{"activation": "gelu_tanh", "orthogonalizer": "newton_schulz_5", "epochs": 6.8}
Rows from block 3 of a small image classifier, named by matrix and row number. Rows with one number within an expert belong to one neuron, the router's apart. Each number is 128 + 32 x the weight over its row's rms, rounded and kept within 0 to 255. All counts start at 0. Numbers have three digits each.
Before each expert's rows are labels from the 100 images, of 14976, where the router gives the expert most weight on average: "strongest on" is what is common among them. Only what is clearly more common there than usual is listed. The data: close-ups of made-up surfaces with and without defects.
# router: router (model.blocks.3.mlp.router.weight, 8x256, trained with AdamW), inputs 64-127
# up: expert up (model.blocks.3.mlp.up, 8x128x256), inputs 64-127
# down: expert down (model.blocks.3.mlp.down, 8x256x128, transposed), outputs 64-127

# expert 6
strongest on: bright spot; leather
router.6:174116125065150103132218114179101189129105167117100166102131150169124120146124102147169094119169118143164135134133115133151140060106094123131028108147145091161102137073174092120138193126082137
up.0:132152123166125092122168151140132104138122113093150129060141130151159134120099122180138072118090127114133129096093099178145155129144145118109134120101146183124128140110178178145079097112123112
down.0:114154105087141151162121123076178123153146116078087100192143098105089132088137107163117131142124143124163159082119120145115094126097087078061140137042192093132157145176144103073146140122154127
up.1:155101102180195118128093135155102198094144224140086062136093107193108086115136086085189119071135116195077102153108118125155101154149108110146134156211123140180044114090129157085072119114109104
down.1:141188088086146076117110165122146169199105117175162094129157167108158132169125157149097112166120150096125154079153161176119146096100173121093107127113187083118123113110151128124159127143109180
up.2:076172133126141108122091136153137120148158086148106128071171137163086073129173145096123057124172141111135104050172144139089125122108143122114123122122141173116101109169148164107120069162117145
down.2:121144082096153161133125134155140124149130120114080082111130131112132128057138164161147120077106191126133099187106100167152095136130151131112093133156124157105112197117057037105125162097171154
up.3:158087141159083190095142180124066122178134087077153152161131095119065097063135139177158154202113086128149132126081116106094136142138184140100106119135114165111193180145224102137119101175151116
down.3:140124112169155162124139135137174099126151125132123112099142124118124115093072124078158101162094163053150172121079137187185105145102189104159144113137150108105114170093116115106133127095130122
up.4:112153104157123166149123086193118189150149098160091134098137172151105138111155188132156123091122115146136189087154135085140179096108096170110167075165153101109069072155077140117136145156148160
down.4:190119189140088098120125153139120125088103177098121115128109069117200135084102171133099121080131163129084102136143126174146127138114131155171088123169096121107156077101190088082156160133128152

# expert 4
strongest on: crack; carpet; wire mesh
router.4:085140152173119079150119112111098104083127131062118137141094153132117084141141085116137176172111146100110065169085050126114071163140146131168148156098137145157142169196155107136052123127100119
up.0:116147125132120163103151140109000181151112172144064167165120151139149123107165122101145100131116160141068141103073076109138076109115150146082143188100109122174159118123135120141127146155116097
down.0:144149152126172112175155123155108149100154091140125142155101098181175110113139112123130139131164102133109081100148117104137194130190104154113093185111103171121176128120123212130163111191154129
up.1:133158125125085124157139096129127068117168124131150105120183117112135151156139160125133127129183177114078118161157183096114106147118205114121139187134140099149132153154105161110085117200149125
down.1:137089195142115128099105148134112122139127174152163100085120134137129134149167090098126072106138152150159124033146138089158125126088114101093148098153186156087124142114142107118150136164175161
up.2:190062150106177089107097105131163113137112172099127119119083151113141125108092135049110127132126104191101165132089084113106198117138091190096080138114119111100135131094113120115113119091104141
down.2:135133075108111125105114136105149136129103138052101126107079102116118138220115132114119082119126130093079138128114068105116160112121089115070176148128127194112172190141122100072122096152182112
up.3:159094129161140029104072133148125136125154146192112147095105117160062122134118150122131105130098138156155159151169136147178162116149118144141126156155145108148143108126138092134067131173114164
down.3:122130143155150145131119150101110123126124110161138127165116172135096091079088127108183213047168177154092125092123031203149118126081162103102113102105163137130108089122158152110123178127144190
up.4:083112160118103113118145202186136120132148122073159138136143096143092157096171152110154128078115112085110166057153130138108070070179166127108123047112138144102103132163099111116169161135121100
down.4:076141133227126136161172105121160126122086105092140094196086066143085151169099114139106134149133147126132093192187132138140142077136162187143090189146168167156087100158112110103112119107142130

# expert 5
strongest on: dent; wood; leather
router.5:061165181183112116076133124072136140051107113101124082189119161103121153165136105160090209146134161102151072127126115153136106163163153173190202169115133115083170146162123089142111055121139139
up.0:197137200126114119094089157146153091140195147152116132066071125151063131110137089118129114141082116127162186144144141197097176148158170127120100093084119139108050050108104167173155103180097124
down.0:089140189153089080156116167094119124131148138129107164156110112161135071111126176098181082133101129130123080113168095117155083197144126131120200132116137140085073155106129103123088171126156151
up.1:171139077115125137148134161193134182104117087119190138156119085118168173155118094108108168155194132131172107142121132131106120100122084118097136095151145161182122118147114100112095121109086144
down.1:101140083092087127180156131161099123110064149145073131138136178068145142110138138157121131105141133106114108119132091117099085131123171118142127117106106144115097123081112196168110108155111137
up.2:111078093096057193135144173133061140124134162113137189110130092148126173119129152134120151123098116093150094072136160160130078194126181132170133103078041138117163143132132054164137128137074094
down.2:135129091129124119124149103103087101102137144145135166097155160200093121161129136079088159228089132154073088138089101115115179104167087136108169127107164096168123183158189148098120147094129150
up.3:196141104136140110090141168183151087074156129099108138147155067176168127145104096083211096109145116139142136126182097150117217123126158104163132088147090101074078128113130074174139133081075128
down.3:127137168115101151143188111128141135135174171140219086131148128128150134070105124121079096088141134162121161129158135121134143159092167143182116138136134120081076098198138100153100069129093146
up.4:139145119133084153107112053146167143153122149227132112087157082193116075146132147153174073162128107175146075160087136125053138194081152165152159102166136150157127159160128076167125079100129106
down.4:169095105144113098117151125191169200098137128081127097123076110161148100134181140110127089095171149140090124128117122097131160194115128126081088157121136169154126149148070105130099191122120138

# expert 3
strongest on: leather; hole; crack
router.3:111155178176163129128125152080160074107155118159119072115096152107114156132187149081134183153115091120099110106173112117085112127129158141127184168129119092086179101153077139136099067120167133
up.0:115102109101079106102130109055092148124073094116099127155144106131112153169054158097164138097167165206095135140171133080097154174046190115155105172141141109075139150084185128120133125107104149
down.0:102136147145098092181125110169084126107106118134094152150103138148104119040134124156145142120127156129147148168121165121111119095152117140093104116214159097171154165123127123175084133181159128
up.1:143169135070135127128096156145103136185141114169168161090139144156079178152132168163147135111157147131123159139114125112107090116124141102121126127200139074112164124088129139113106236136091118
down.1:156138173162116148138166140097053113150127139136073165120169122125098127094144072075113158110158093146137123123132103165198190124145106204147067117092123099099129098139162144133150087130130151
up.2:116129119144077091164159163131030146164182118113104136123115099119154125154134118110171105131166080136095129116178135131131105092091125099148097201125149153052188202148149096077152154119140065
down.2:143147074088135165161135158166089174082070134111129096137174098110211088156144113175124102089078133115182152079181135128110094097095110163132084108160176185127148136140149136083163112112081119
up.3:191135175183131136118099121103163090103097123119149203142077161098132120085140157109102122096064082154164134103199112167150106135161095140180095095082097125117209142099114157121160132121076102
down.3:081122140093078128114156146112174100204119133141160093141151093176101144149179111101135115094102104185121156162073113123175192081159147093154162108180165100113099067150133120087186099144133106
up.4:084145090144156112104046188165132099161136206135132060176093111099163156127088142105137113139146128102073159189148161093101200160068125109151094098119109128082143133095071135146132138099118132
down.4:117116163162153168165100115140109145105110066110170157159101124145130120062127121169135168123147105132086128178124121131092132095100127090183152098125082134104154118172161089186092101174137113

# expert 1
strongest on: leather; no defect; defect: none; smear
router.1:096115161154166125167129134066104100037132177160117133126106158110120183146168145164104154152117105137166145148131060110130123131153119186144130205131108157118191126176080109137148087120168161
up.0:151093156121147127122090110150157160111093146096108155153131083071125154102076097107083109145103157126087116108135138183065147112115163116087118183136192149168191118082160170079154118188166128
down.0:172145119129152129136140167128155125118106146127132149131131167169155122137129033155112179143133162189138169135118084117089086161179152110089150039155200095119107128162102107118120127111202107
up.1:197080128117145072137153189179105113154080129180083127113142125206059135149130185171136091150100091146119135183171149096151166153140162174142085162156156085161112117104115130110145151156073099
down.1:115159147148062083116152081155135122138173157142119085141080106103128170137178126131166139126068150111166115159187140130132077107103095168154186135121162121192095105129134187185112186139122151
up.2:087158158116174085105086170154138153089193122157080110169109125109116112163128124084116117079069191156175139087072120079151126146126056086104165150157139192133054122074137138100110183127087149
down.2:104150193097051070102135142096163089135147149114164166128159182137094158141106122110122095144055133119078161144143093161157127113081088152102116083126110162122126159157120113129061111119178086
up.3:163128145122127177111161165116103097145096147140132110127120094112153168138110124088130096121053129175104149100161150039199185159138067146146126132147110092129182115100095142058095111155153148
down.3:122063173148117146154077052122150051111135144132097137133093098127114105111142158131119120165122096108148102174133150117168069147131100159107107135080141172184054078191169108122145163167144177
up.4:029104135135184108103131151138139155131132165135130137094121155122063082167187075100083184130094152113107104102076163121142100134120115146141083109121160177150090121151137132130083140132102056
down.4:132153112114146119035070188122177094104092122104134154109176118175133127125109166133148135133131102151128119057144117135115063111108169156123108110095136100137118120089247102152076145155149107

# expert 2
strongest on: stain; tiles
router.2:087163145149130127143061107132102084123108117180131109138094124127129174134120135151105110133178180095115132067143192098128103174125118096122195143176124157118083104109118157090141077187148156
up.0:146130156113135105082099182113120167075097124155077114102112159155130160151072170093112083104110162136107156135112201150122156145101136099136144142151149191115153162095120173103093182095182112
down.0:142121108161153131103153103130045103143088102173168103150132103159140099066095119155130119178111142129132085132196146097109136165195116152091113150193131104156069172123153144142117123154167202
up.1:172202140116112171099071114135132104200191126143089110140136132127136070133120116102142107182188133136072131114152127146123078139134122074107140088068152135074116170152104112119114155154142104
down.1:084051095171095078125110153111174107084193115140166148180125122097140091150106084146167115123048143163103099138179110162127130134157126130165115158128141118127134132115141138185127082073111112
up.2:152087153192172161136076111151126122112160168147126098165097116129184138090090122153107162052110147169137117123107109120081122120170143110066107113172123152163100071096127121132129203099108088
down.2:164168146092134102127200175152074181112138173170128193119087166141096077151135088121115100147056230167152126116188121133120144146137102168109133086140096087172153097101085141111172153134140111
up.3:110121088111166124150130145118108085131110115103174077160086101126103133085142143169142128109171198132134100131144183117106110172158184085154147111107120185067085177157141110097176096155112121
down.3:054077110136131142096194061118131103092122130123135144169137107159161089141083180116109120113058139164169078116107116146078080114115109142106130121166141125152111185150110145114115114116130163
up.4:121129146167133159128145137170120150127107180152129136125095144092090122041076183125169188118068106098156108128072078144127146085125109146138079062139165098146114120151170078159107121142097164
down.4:140091143122128144156121155154093120110130151140154114069118115120149128149118159115138153143166149117120152196157143126107173156140129152079170197125171143110110108057105143173149174150087076

# expert 0
strongest on: brushed metal; scratch
router.0:172155163138140145131085165065095149131189091124121070129113123093111150144156107134126131090135143135104096168092113175114100155158173123150158165111182104080132098167092118148131119060155075
up.0:066092093081161119099166146174128094126099120158066158107104142125091094118146061156109119122103128115129061167077109142135141111096090116137099099139169117155158141147161103103115143097107136
down.0:079158153137094153110122128128193142127147098130181141094147123042149123093069122154135146163177097118126105171147084160141112189113136093174114156155079110101107092138136091155118088067130088
up.1:117141144102157149126099123107134101176129124139135102078094105092157166112161135075127189126116135073152177139137085092138095203160123104151175097104159122111177188186076137090147094147128102
down.1:107191198101112122147155119180148137131174121162163097099093118139196152158122124125171093157097100114124120121164128177079146155179113107112133207143082200121133100132109179063080129155190125
up.2:154069129071115117123140090155120141106039138120071109165127107187154126136140143143169132081122173152153195107095110100174138095110114152132129115169111198199078070129124136045092143207164107
down.2:135150069173149190192125106148116142122136139139119122142134110134150128095088196134088102080149169141152135143142107100090130195162111200101139139148142224142154154138104134158149168143086106
up.3:167163095116121132179118089136151078100137121134194157080157084146070147179116144112118140118115103152101128118141094084145138146134140170151176178125123163132161143095111070192061164117078150
down.3:143141134101117145159076093097137109112119168132111110078087105170154092122083131136183121130196172124108113174171103139137183137135110092094174114193181160103142090066124118107110068221122132
up.4:149144089084127127126176125116197139119147115099094155131134118123100157130113065151078088169117154145164086107152106149118138095125105142094087154069102092142120153116170071117088086081142089
down.4:065119119084098177156091115108109081113172119168126139162147130117169185154123120162104148164179103104181115166150121113183119099167234163099139186192132130139121096231045120137136097175130128

# expert 7
strongest on: tiles; specks
router.7:093139192123128125102157142047127122052105081068143081105099122090155129160130107208115163131145107100133067105071141142092078138167137135124165161097122133143199101194100150101170062119193162
up.0:142172094111127126133141096143163120163117151121108113139133069071163175169141063092152119163175058134131128127149129128101163132134083137036082111110116117118152158121125121107124086125128137
down.0:122096145071106173126134117182137186116144085137128126087197135119114093046162130164133080134066156130159163102126079160155093104092145096167123123126149128142115131149168141149122156093132117
up.1:051145129089148167140142102131109154132078135142183149145129128119159157066080100193142125079164125107144139115113170118130115156194080105147138105182066213114131133125159112084168114172114169
down.1:132067144090116134122144055122091123107118048121120164118144182106140147103102187223088113170122149166173148141089159125137132121076089112158184078108151136103138139136129122121129142170117179
up.2:155117120074068134105155061142137127171090121145134168149139089094166069139149130064130124079143160114077103100141183153100084118149152080153127148149134098096112109124100146130138169107093080
down.2:204114137156112095130155132170145084081125147172085139194138136136124107113114137108103116055078116154064129115096153161084112086183170220098116101176024107146150128112110126136139170128125152
up.3:144128145148082126082079164116112107112112154122118149122160130155159083111108153143087173110035130115133089108144199115140107151083049136129138172125132105164085128101191105172166154162135087
down.3:137033153092170100146156171134133132125123115173090084103153161084118097109144087132127110180100125164165135096090141139078136098125091119136095162058133102099089202140168125120097192091121152
up.4:133159096126087200124163025073118141106131092126179078138161102151131157103148109104201085153142134142126107139177101106084197049101136142072109132170091178143070122109121146102162122145145129
down.4:211172127212135102074140105068171151101153131089119106128155118147154159104140084106164114173153051104120156097128119069132137115118161141122119085110164084101108122089133108145080164073114150